{"arch": "wavenet", "model": "audio frame classifier", "dataset": "babble in 24 made-up languages, each with its own sounds, syllables and stress or tones, from a formant synthesiser", "train_examples": 39062, "time_shift_ms": 100, "n_mels": 64, "hop_length": 160, "input": "log_mel", "spec_augment": true, "win_length": 512, "num_classes": 63, "output_stride": 4, "norm": "batchnorm", "depths": [16], "kernel_size": 3, "stem": "single", "widths": [384], "label_smoothing": 0.1, "init": "small_normal", "residual_init": "none", "optimizer": "muon", "muon_scale": "match_rms_adamw", "lr": 0.0016, "momentum": 0.95, "nesterov": true, "orthogonalizer": "newton_schulz_5", "adamw_lr_other_params": 0.00099, "cautious_weight_decay": true, "steps": 19000, "batch_size": 192, "epochs": 93.4, "lr_schedule": "wsd", "decay_fraction": 0.4, "final_lr_fraction": 0, "warmup_steps": 3800, "weight_decay": 0.2, "adamw_weight_decay_other_params": 0}
Rows from block 4 of a small audio frame classifier, named by matrix and row number. Rows with one number belong to one channel. Each number is 500 + 50 x the weight over its row's rms, rounded and kept within 0 to 999. All counts start at 0. Numbers have three digits each.
After each channel's rows are labels from the 100 clips, of 14976, where the channel reaches its largest size: "loudest band" is the band of the loudest frequency at the time of the peak; "top examples" is what is common among them. Only what is clearly more common there than usual is listed. The data: babble in 24 made-up languages, each with its own sounds, syllables and stress or tones, from a formant synthesiser.
# filt: filter width-3 conv, dilation 16 (model.blocks.4.filt.weight, 384x384x3, each kernel summed), inputs 128-255
# gate: gate width-3 conv, dilation 16 (model.blocks.4.gate.weight, 384x384x3, each kernel summed), inputs 128-255
# out: residual pointwise conv (model.blocks.4.out.weight, 384x384x1, transposed), outputs 128-255

filt.206:399519486625559537530583461493491546519441524497388525435578541468527444507412503579562555516530461531460414460542461448515606546516414512477511459444545432547428518519472533540523436539538466595498479550468383556574455421529489453559478420533500504491570435479563487445457494491551528538400499502389490567457503522598565443496568504535500431564534598504542478523527549453417468445554
gate.206:519553562541465491554447546511587404389481462523511497450523491479479446482480616433513482510603544506558418397460604453508522416496441441488609445526485424490565436527468543500502543512527544406434462434531490515465402494556338515445573501469479543499448476467529494491514505456563500469520547365493530494470416573548504548494467502522537404567538483544526623516530470495522517452462
out.206:480452458444438500332493557463531564522482589504530524505391475549541609473497516575508551561458471506503578485530439520500462452606415447554518489589583518527529513590699426506456464539481558606521531632541571511534587614488555513553464529563560475462429488445583569527450492454482482470605461534449469420549498529430475446464589425589515557501490496556471493444477531507509482568501
loudest band: 4000 to 8000 Hz
top examples: /ç/; voice: child-like voice; thin (high-pass); /y/

filt.307:479434535517543541585498458516555478448447420542594457456527438525492426551549507515479458465473505497483573473461549499575544471484590527565465473521481557486459490458497471524493574577483492477593470431502561547567437483501486415615586440510498437603517401521474451579520529528495490440447624497545399500466484564409504429517485500472444501545520444425444584510500484557478498420533
gate.307:365504534542513484446599632528440482504539544578519448498464480427564459560363452472492479551415532548453488519470520550574561536486490490550560560446502526516611531488511575492612550573453459564532465515515509505491541479459416549439543473473591564506503478510458550504433484476502442538541544533493482496553473461434481497544515444597462551537531473458458512501477528543423496553532
out.307:517560461511515588527491658452457431512471492490479438462530540447429504660560498496408504505530534497552441472473527486588476477506471483521455429552423514398536562522550485483443499520536529494532498533529512521415421526534438473445531498514470484543601426512510490473480523534546499633473510507547536455599520528501465516546492648475424530461449519495573533505540436474477553465402
loudest band: 2000 to 4000 Hz
top examples: /tʃ/

filt.377:483451494546508480488587607539410478461636497533565544432460419488519598447517516471512547477459459474551461599562537560511394485470504418567486515521555496458458551549605504464457556411465469480496466522546464475537527425555590478523453435462502500528443569489439576529523473539509497503518482540564501471472540471558488548558521489437549468525542633484555479515517470467505370449505
gate.377:534473494485457461515480484493525592600585492408504393571510582472465573465495525480466475559512474519466447474526573511479475501428596474448474625556527452474515586562411540522527489507481553496592524506473437525583497454405495537428455505498456577409561507509531523564527463437503534492478518553375482436578576512510505515549457406492601538502474462507488462523507543566529480495403
out.377:438460443502507505567525467521505542466523536499541464510580453506440524504588517542444478418498470478500540455467555488515517558488536532534462588593483565513496534493495555518497492502515532499497613419612586515559477460489441493469457352491482527574525489523550491571461414396525515518560474526454530532462493502613479457519488546449482486468491504495472558562447535411540457535490
loudest band: 500 to 1000 Hz
top examples: voice: child-like voice; /aʊ/; prosody: stress on first syllables; /a/

filt.125:482483461554482538561571593593486470578495472497481460539503563402457451509525464498497571513461543535464532553502485512444507409525516556455432502566418440515578551422528475476500488457519514474562517429519531457403520550535433539484540419399502506543439530551469517496472569411449513413587478616561536546429535506460530496514488573478492519489491529500477505422451538550567472417502
gate.125:509492542493606499512572499460527456445420519574500445582584472522386502564434473508510527492567421492392554452437558549513574551493543562438516514564528500560487536492508544566512575599454548561510447434528464430460590516407494422497422456515492586387457497421617578475426420570648491551591460449497438488459566501497479507561542518489535431565562613551414475440530503587423573594499
out.125:492547451480521432478490479523449432501537580525421399447480540445477460467476463525501384516483474561557550533586448561427532422513483484501440519434627518518509468529548476471525528554455505573475437447486429465523531375481496551515468404600523439524515501456526486537505468469420528515530435429479469478492498462486578450471425514524480537500520474602391474582483449593545469541444
loudest band: 500 to 1000 Hz
top examples: voice: deep voice; /ɑ/

filt.201:477499498503487461478491592488480416544513529559489471494484537445532573518589469516504509549557522442533474509528501551511453452514450465580537466497485541463408505523496572482506557402508366531488455408616501465502545542513580496569483526565472468544484578471471532449480413399494514476542513520588509459459589506488509569393466589460520492472548537550475404586473479457423556431453
gate.201:455518528463529547487466599521437500464415422573445387443582506512523495341460561409433471557578547448458483475564504507511538519533523480452500498494486510504465503472552526522404552503512534470460482494449547457491475447472551520475477430475470497514509427525502487535497490421546500533366605523484487503494469579488536549511474558554433479494461539459468548495463498617505565509455
out.201:567506501582508656447552500574515514492378387515485501478455516512572547442449569494444524479404546579504521603514472465497486482468507445490550504534523544476499499437514551533482470488489514529514432455539589484474426521441547533542397530463508558512514485496451685455534487444511530514483535558652522524569513484399448419511426512527464514510454555460467480485501508507470494541576
loudest band: 250 to 500 Hz
top examples: /ø/

filt.43:509519504505467501559383624481564505494599528504499455475519516499535506475371526459487490482519533482536536548504452562568581464494532484571462480549525483436552482503500558457419512541519507510415509528501579531502547589430567588487504554487441472522549444454524522507563464496464465430434614517542485515465490424534474446577537570505477561446495435534537502510473507489400497487565
gate.43:561522533573500491440432604518536594441542552558453461543395585433473464479467561402459464522522556551512442536436424519501464501556522504468461539560503526504616562588555446454420499562487552469457484629534521518478549437561508573460505543514454555471539573465509549537491521421569418523482519491494573516493509522473475516514438412468550497474520570559565463513543494495534512495504
out.43:432615585510501565418537540480528471492516562509484522583540503521511493459497523438527465443554461531496424464492402536572461501508446415431415509556522546493531471566438515465562449488477570506484573523488417524567513531521387536338548573566559499483517563551478523503500557392473451494585543497499515548518459466498502532461461573393534422568549491533498587432487570522423475437479
loudest band: 4000 to 8000 Hz
top examples: /z/

filt.146:509496454456435539533480476436535505495410569497495482480483444396489559507482481407519481486480507567439667550521431490494467599497498576584534396521478378527543523525531455579470404548500489493491505394492456477484550489520500555549471585379517415551464489537465537392484498495443523555548496499505449475472489380508475504590534558494499506479505461565534490469488511562475501589521
gate.146:462517402520537584543458552479523600584519577479457467572521500489510510522463416414541468514534501480490519493532483567494431489534439533512542448382556554486493440537486499511528519513446458587432553454565464495505535480474544502470496534521561472474518503575532518396469464584529435544489493475506556516623565534427503492548450473466484535487406486501508547415460561545471472405568
out.146:602507507515388471454501526466509567559530480504511520446582368527477446435547422557472528554449501483441569533571502493451551496473530526478601515473526489581472523492427539457546409502558480512448382540487586481473537569444438525469497565458509457527428412500527455460515475484426480488553485464521428455523504478554511483447564521538443467463516521487559539505567448533508586535517
loudest band: 1000 to 2000 Hz
top examples: /ǃ/; /t/

filt.226:586507553407521467502516462533439598501557469518537586513519472499457450584517432573537498490504594503434500476495561447473498641467477528490490516485462496478459482430476486530504556525561539490492471515432550559447439515578461530573556490476493461571484393534513522466514433601416524476468586505476453507457623520641508473433486555511510564565515469486427540525566605436509548487498
gate.226:465555544520487403496555667478476466447587517483444419471505528547539508437526490498498423544463522485452544530509475527508455445556421477437520553410546514489500427525538614419555535438597468460468521505596542500536464529512571522494463501514486551481508629588462547496594546561501516523404515463552493525508518484424413539674571547478597456497444478503467588475464555556516440420568
out.226:534506514470545462561593470493519590557479542523496511437550343504463525609521531538527611489508458514581540466546580424542471493555501469539578486531471535560423486479517441430496602507474487516477586386485410500511540453535543496526509469551485429460538537422495504540421431539488535458494452510511534460471354492495482524478550513506402461433560583506521399540528471494402507516487
loudest band: 4000 to 8000 Hz
top examples: /t˭/; voice: child-like voice; /t/

filt.355:463500504522530552629505545501412544561552433521515464557487484521461531536510464590558541504436513548625439527515462550487507499548422545434448528438481457481480516461470490507502558588486515501553543446510525472451534508502509409539481444535563544455515462515476485524560624489466504514504518496529481486555500580443491514535517454497467555615553502437541588549544525477459422548403
gate.355:502518379495516510496462542536602492438515482588511502462454514556447409573569479490523423549569558493460549526563583603497540543423589476503493491472480508438444463585467558463508487554599442431436621508488542461559468504479505560462557466493438568504502487520467466538519486511439429501441462491520503498446449568465457457515522497530493573486492528504600580504508506448463420392573
out.355:425530554460504526515467416436567496452533493503456519447586442457512595446509536450452455538475461545442521547500468464473601491515491515407607468527513505492508546600501573567416506521381574468482452539473519497541604567551477528515480523441496518510528546500523474665472562465390501557490483578504541516531490543569523484569458442534553556540451503625488475452521563534528533573490
loudest band: 2000 to 4000 Hz
top examples: muffled (low-pass)

filt.309:502518406433504415564484425520451501622534516490465478531523531459434544484508526456487501508387598495511523539468489458528473474542598496627501544470438522497535610446445566537463510521469519479533588576466472592543448512490564458519580550480460523545478504447486419556566533548515509530516470510502473466529572444400407496521574512500553555486377509523551459447504522436534505401585
gate.309:465505443435496515455522526491536477447469470535470491487486474426503490424437538497549478496539503445462447417472454540491492585579483496482472543638524427546528540538596584544449485404478431535480456559527531478497469500463496391401490452499546552530490435596552533518397483474457510590482470617491493465613448495468465473513415432456495544527554472462464556665440524579455525520419
out.309:506511515556528509532467534485509418496484509503496442506513551415506516442494448439524474516461480519544470495487475510565500559510462504464598332539477461457462473451530440583497530500511429500535453491530462462587532465405526466505524484531489504653524463537496468447511549503518560486484468559416502500386637404473524519447492499514488475510489457544445548498460481503504588503434
loudest band: 250 to 500 Hz
top examples: thin (high-pass); voice: child-like voice; /i/

filt.202:495450506517518458524484430561456566394527499413525532433506493544422493563477533473459530515515521522461418529387579511485518544459484509521502404527496417574487570467419447528513450499531466538522408442448427533588531383499562417505548495478533459504434478487586355498454575547416557475560479535421502595465562577483517369433463539560514469539445493508442535611537519537513518493484
gate.202:431530486612496455498434559510502477544495462539514437537516493435431494500487335475545490549544504436441496478459580552476460612537462482523555543548501455506404482507421528505540488466493426504492514585433506522463525443490554485491498478551581530440480467451478437532477531513513524528542469532481503575501611611498510539584554533482548559559444536458518423505477540477525546392551
out.202:409555574550426526518498489466538608523484469509465523559607481498457435442489500432526609467509493529466484457493466533467444511513525459542539525584443552441465472492496530418471460481529445518525428541412548477517451586484410500486485491562449533560437538499461564532472496517544546447551469377493458548529563576491529520423527532577468466495513499517469514472440618526541516587475
loudest band: 4000 to 8000 Hz
top examples: /ts/; /s/

filt.346:557458497569536480518474471497545483468455524602526447517511466511499575435479421513526565558525443566518446487476498611542489434488478445492484525462585479551486458581497556439443581465527469555500548506545451473449545470532491487574541511523509479510471547439490428478441497515529420575577485477538485417454507530511483582607516534473418524554566497544594506494597425607495530448452
gate.346:546520432562512497587558523511636531558503399394419486560413492453516514499509508505523515491476473502557450496518558501548437430456439470467594517472596468486392473480447458602478441503445536583481485488523517404481431385609565469601569496510529564382416556561513523409528484540543489458553433511502509514495491440477424575602540515536572509530469494477541573548555441465494506588500
out.346:591555551545536514548464487543450549482461506594499519476504476515501507480500486536446518456477434535560553535470563498469441429484546470506493470539539499482496432537546557503468427500597533451484413515496462517572529470435585478544500465520541420534513497475573581446626498518473465471530595469502458537392494565542380476552490497506448539515489555453527438490485497512501591455506
loudest band: 2000 to 4000 Hz
top examples: /k/

filt.33:528534561510514457452491547550423577419421558527501488573514503491513472535426486538497441505561496492593516499459558519482554444486538464444477480514545537470466452467556541375519513456427450533441528542479513527427462683588631570469480506495622379568529436492520475585470529430447517483470589498527589483542520488479529467541530433518538520450502498432504458470521522439473601524555
gate.33:439463479482443502529482510543391472421562520509498520540482497547525521452559503446473510526499517521494456518549481460425445525458502487503579531574469513488502571457574537579618501590594541528584478549647453433564568459608527454506469449447441570509523439513463463523518521500442510452537521484531526520388571528499499488501540535488495464532491526506475484494580402412448459492512
out.33:467558504422541512590503490468465555561553553531514540451459554608508499501535458540384504427518521535585489501597519474462392563531594442497432453511561462468520456521432510437531492533464439547503519548488481524462325524549427516466450451496510512466458394551493501404484569498494481492474492450497518430453543529464466433483531647465424439459584555431446535533498526528484418441546
loudest band: 2000 to 4000 Hz
top examples: voice: child-like voice

filt.80:507498546479519498623514419499515425586510442444441565603513614469541505481565422490432464517413488471530479465516496494464481541490494539514520567449447512495466521521483481454513542486427548470513519541494538533508554474519560546633501531487543486517575589418505474450461508537529465496477484531475523466420517578496475537526434457481443514548442446538437491416452475530488475550512
gate.80:442489542519573495574596411495628524599467483505539397603468512475565457521410496495484541451459550467533481538423487532434469534477565429395509483464464463454453554542538432589584496576524498516473496566515454534504547470557463525490504466441576513514423462456542495486493516484472552551475623560554502512518570564445457525546484530531470510535463512536491462423428467549459563497518
out.80:527526521562522542541525526593647522513443553514536551449508479529561517481461537568532452562594508517526575453511486452488480494443532455539502475543565536492459467407381470486393471510422486465532492363466402437562608481430499518471502468445492407443533570540579385484474482478510521525499544464510538528525522452470514597508460524591450574458515518429566479484488430442511523519457
loudest band: 1000 to 2000 Hz
top examples: voice: deep voice; /x/; muffled (low-pass)

filt.282:518527598483470548507464456485544483522490550575464482528498499488533431501435621480519363480517406487451558474460471465521444441523483557555508604492520555477443485468451512501487447596518528519511524510407488463554598487547522516465505434519554430503442481437565481518532459537476442444523514456511533483564460530451534463509516430485417442446428419461508618458498533484516526595543
gate.282:481527461510496554509634523503469488493492399442475384465538413491475541522550401561502506486540424469446431462560521512578570510441417438444555612528479463451543497535488527535508587534567454412525594671491575473471454451419533467489535555521540476521504456497480578487558487452443510573451478503457396524599514539503470456507492446520527559562550492498559468477510490575484482426494
out.282:486598529548522636462431473426532496471565431461544539415567532503600505484583509416467510472387563474529590431458517484550507502491455535533450518431443460496474483516514483534563587526491546461540564557428444493542501522477481532526572509436578526521557649464454393460538424497540496491450488401394487536627495539486500431499480505460548486460491471498514533439483469527441524406514
loudest band: 250 to 500 Hz
top examples: thin (high-pass)

filt.13:470522454437511600470489551458475463563681512395486475480458472543468481562543510529566507468476479564471379642525479487522456577502561424503526474483459573506494465517523508435477575464384520557538490407552551445460469551587537503513536504557527566517463594481524479500475464509422489557434447496437519531458521477574528401531519495509539512381594520547530426548493404405478489366473
gate.13:513470496471534596408465515554527557486413457535526538474434550479446484495527497404538546514552565515452546550456580483521446394434505551426503480566380506481533589495536560446613521464467497480471452487576498552466525521526526530453490444439469484532455494502500460499530506479555469478495470554484586537483475543517537477499465614449534430486484488555494438590514556459528516525517
out.13:480530520584459532439586466502539489480466532505500517517539541534612497502521377553475434520449480547406498454372405498560525452569494472496505466497537535515446529560503542525497492505612459496525557502471509469501505438519532469488425489508588487532479535519490544523424534476503452406465446481443474583541475513485514511519587450531626589498383503444449534482515492491510504538497
loudest band: 500 to 1000 Hz
top examples: voice: child-like voice; /aɪ/; /s/; /ɝ/

filt.238:561557467432488536461433494468520550543491437459464508470575481480550509505560526450531529524479435535535469501513467498586420486484593461490569546485560543475521494482523546495469432402536512491435503513500519427596464440577425467461392545537505555542515529421466568543571522396447548512508470525506506512511470466534517438489605523424586415520577419476487495644598433502500495388495
gate.238:543518487515489555487446521584450575490586524488531547536457517546516571441522539448512492422539487486495497543552604531454517544538439572525588569500562433543527525493513485484536483540496490531522564517430480458473520405519505568467456524433482579468417583505487484514451557477480479479469506505411514529521447493513509424460562432571495478573432531538513490512459504558530507497475
out.238:493462412465465481554549472507538502515465511581495500451535511480485478623449506522448465504470486521546547527471569509528519461560540540385496565469583499463374422536462453558523424460546510436553478533475410508535476446565454554489458471483539476552433521585533476470613533560414606554551485443608550568484530507443481512401453489408579438534434550512455551458530440543459515473502
loudest band: 500 to 1000 Hz
top examples: /æ/

filt.308:549418524531480446462631516536553504489513352543540492496486560528526470413546465452491463502454516438492537593461555546497519500502475551437468474504495449497547512500541514475415551553530482477532525529576537488522454629515482457464543516455493541476432369465464439545418509486473498489403508465515473491442442532496528539364505517458424500569506471503550522566536505547492474510522
gate.308:495514508473528536619497518522535512473495479440606523472506522439525410672532460581566461399515462460539553528524513569456495559501578517499619580444499569505458533471516511453477522441496546547505468498484551523487459507454597482529466477643465500566570546479475495495594511506477518523581530590527550489564577479529458413487396468521470509602593578466528477501458506543473515458445
out.308:481566520577539440576547515487452466445571486489479409498550501453481435436558502546494492490494525416515478540478579591504447467431577480564506527611527531502566511524461485496451499500482559448571491498614490495545519446507409539515496477538524543491556526529503535448486455450500433487538377545451525459538483548453481578499438488511480467469428442451488491497486457512544470557464
loudest band: 2000 to 4000 Hz
top examples: /tʃ/; muffled (low-pass)

filt.42:401542448501466512525482453502554468515516468469600462556468450454498418555509511560587496428459488524466478555523458502497570575540552458514492514563420530532551492469489397516513523548489541469492527489472507432465523554466504397602505563556570569516459466488486482511586421533524458529566414516489500521547453468435482418523458505527478574537594521433462473504399427476447474429486
gate.42:522554537450451502582529561513478526455512529474520415484476462393502430410563437526475530416534498495427540470554566462620544560464437465503503517588498487508518572516597518574510485472443537466412442442516548515465529537538520448469481461520469459479537465555540470483509515422540449486470557572366521487511497515474568518560510423470436469540610575474432481417562397501495476496487
out.42:495560511444559494495375515415591538484518508447489539489517458562462537493499426550513539534530511532611521505417502544459475514515506504481571430492499474474457469517484470547496587517550523512537549456503497494400491428501442406462503583452487487560618527508496574524581478593517483508550511548530473526553501476496414524501472430473514531366547519445489476539519405520544549538494
loudest band: 500 to 1000 Hz
top examples: /æ/

filt.15:481511498503618501543393467452478499447490484519398450547526520461485445461546419509566497549495550509513471522586509504553439341454501510457401601484487535497419539496469531513564603545503504495418497555515485478475540571553490520566481506442391540525569533477525589499459432445544489527463467468473568471473476473449471582541466530460581430518507531552512493471524459516510470456424
gate.15:561512575425565442478552528554545469516532483474511548581432534478638460569438527616499314522576382575563523423540529572483504530493510580484542426545566462523523506509514539459528441461526419540503467554538622468511431468493477511429458512476432482490476398533512539429458486438423461598497540546519477550554474511510450454414497493471477498485449472482523574447449558511494511552462
out.15:528548528512504434515580551549527507517428518490446507408483453492503518647403493485578460520446504536470620502550510512501482582483513514470613501512570501530465428518421465513493501418528476551561513486376501501508491472452466500444527453495467472469525465577538510426577528504538511553487517502516496465528537528404476535514583526404509424507471437537492488403511536558443529606514
loudest band: 250 to 500 Hz
top examples: /i/; /eɪ/

filt.329:513423458482535514463453462472631500472397518464408450569509540491477466469454551442503475471539618510431660445543441519465502450485514494476448509351456473529545460548485489608484465566553524394584515531413528460470503498433434591476473534477567421507483454506484523492465567539510509488500592501471465527514434470497574488523530429588460505516464408483435507489500497568546526573495
gate.329:604491491577470567446461504547567492571380465401516497496473516485527589522483464464459575476500541484500522483544573463522464349495479455468531510469445509533574550437513461520648520528441456564521499529525459468491525517469528507458537554492523527477500533525434538488596482484584418457491511420494570528596517491406528544477504528588538573442415481525501438451517412531527585609531
out.329:506491528485494562466431509537399527432540530500573585504502384516520491341462565493501497558508549498523454497585433442629501477519527452471579436491429488495491551407610522576545512477419499492461441509482596458497488519469488558527536448534521510435435367489539510455571515457483482522581436528528489499462392468457512536456458552484510520562411532592523538479476536512591536524517
loudest band: 1000 to 2000 Hz
top examples: voice: child-like voice; /ɹ/; /a/

filt.183:481518467512495476473493460495441490443523498437431469463419474540478491490467480438487526505428473556486536479450553488523555397545497498410474605551524474472526505500491538559542489611536490493424528602536576558533552475481468528492483567562555580453392452513482435559544404468529481485464537489504478479415481517452429368489579488487462480486503492573437477567458578412500519575480
gate.183:500517504535511590505586599494409511512438522545503519518517522568551483513566590532464485552603426602478519520537501501544429628492534505390572450549522556464475575492421639527543552427510536542390521517497489456474513337452488483525557438551453557511490535579484523513525541435561496526510529507478492502501499537414543483427462475407534465511546560486525478428552608511618503425435
out.183:522489581587521550484469506486438503437442482543438508533530488548605457446461544492483535510483472524597529479497601451463514521491448574537486399532562438484554530526519498479565450507523500478520486609501492482479515474529510547512509450431449397502522497439522599478518430443569517508401472493471482563547567539524462543523615510437571486552456530553631477500422578543539527452530
loudest band: 250 to 500 Hz
top examples: /ɹ/; /ɛ̃/

filt.342:527536484539549412438582541515531426427507537522503534475549517464471544448458448481541480469435461479546520504580500475506519417496411494491409481582450501479478527563536473528416467500590560543522500522496460418498436432543487470527584541495484550546502458570499509534502504445485535616441481471492510548491578498492480488519595495629418528464506539513389433525528587501477587443432
gate.342:577572481491508491483527510586494520381419557465601571467462479446475456504535452492480502533505498502520460419503525549505513538498518472478538468477501566525486481571498589497496429473479499545440499592594488549536523450399494537482485546443502510477520584544474541376578508508493552509496516427594501589548560414447504473515462584468486461521522504426549599481565499479558544453619
out.342:468503537493604475512480452488520542486433519500443460519490497514612463505470519511434478463501507484574392460493514493484588495536529524472514568484512486604513469484483394451565402485507454486427464518550578531443573514435458511552441529545502489485426478480476540490591502471461518543429457499513467463486512524500518525584556476449525471395525444499505516494462533499518473499480
loudest band: 1000 to 2000 Hz; 2000 to 4000 Hz
top examples: thin (high-pass)

filt.267:473536487454539552483524474438486492544467426558484478491464569466541505507457510451440465465454388557529491504493482486429511582466537533531497470385464507503485455413460513553518526512544446440525482509328483438547564524521480534498395564463531490524535538530471490469555531499457470589502497546447557508549474497450517512439434588476462474504449524464456582549518544555502546496502
gate.267:461581513441510464509559574496501586514449463387520409528488590447501501510573519479458446429557572452556554418433433516515480525486567580479575500442429464432463536514511544549518491504441517527432465551605497419476469562545527525518465498436560451454482582598510512410548450431533567481452428456507608466463551554493547476594441481505541505401534499518509483513601483508514556592465
out.267:479531454496499504439463519474423540482475500488536441606444466481433479516485476492535548639517540520480519515545544467461519498537460570597458518464453475560550493581446490580466465491443439603490491483445506533522623499485494483545556537468602619525416525473449523587462589436450475485548498497551425551579577555517589385552453535548523405539523515459465533482488423537453412585549
loudest band: 2000 to 4000 Hz
top examples: /tʃ/

filt.127:558465565502477578621528521460435446540595493580478564465503430441513504481494449459547607545584524522522524541508544539523454512531604562497567507609545463498503575516493621489488421443486447531547454455478479442507586526556506550511519556586568494515440510449522450540459533600503484502500520523546604461440478532562510595483438503412556419503548526496437524551538514493454504497443
gate.127:498386487575615413552430592575652594543525558475445494468495566539521558517458494472450560520512521559475460456427495557407489482519516494492567468427560486514571558423413613513528426527455444538446516516501526489595447462540566498419532467546549482457512486551473551443487506407510533530590548480527520578593526508369581542566438522517536518478524439546553496561444593471572517600513
out.127:457478551568474460476517533480549392466588397538499422528561501571446519458539522548497497530427502438519437494376496430546552486495498436564541466545524511516463478494568547452452418456540468514518534459539540437538535497474498533592548502593494465489600512524482396457520524429475495422420616401496563535436532478637482300508466394528528488480426384442493496530462569544454517474481
loudest band: 500 to 1000 Hz
top examples: /t˭/; /aɪ/

filt.45:452472491359476470424461537598438486543623481517483474460521464488486508442499615448446530512429531489521416593434510491415476661529455469498584560576462485535499455555520498488418511468474457530474487482603478398497515552529660445506497497559432617503491506500504540443473472517502481466470507551487474412445508457546463456569507506526469501426405477475501580579575395473478371479533
gate.45:411509480531527502430497533566492512423573474473486495476446489520480454443463484465485509527543576510479460524427554524490477504481477441454502516477478531479527505462452442474573517426560573461412522552479520379468452477458470546451434449510498615501525582493460440460484537508570437541496443431582463561519460541591479509491544453452518589564557516442447421609564438479522482445474
out.45:403565422496490402438488487503468402486522450519528504547382403550502456457510390429505498483385511528469520439572506471476526501462446469517483501506499509528424533488511527530456546510473512411552531564400541462491535584414504389553525491524607554468421403522477399527489515470526425494484529411512412495511419533468512546518457452482556447488452488400429452492475437555478589469501
loudest band: 500 to 1000 Hz
top examples: voice: child-like voice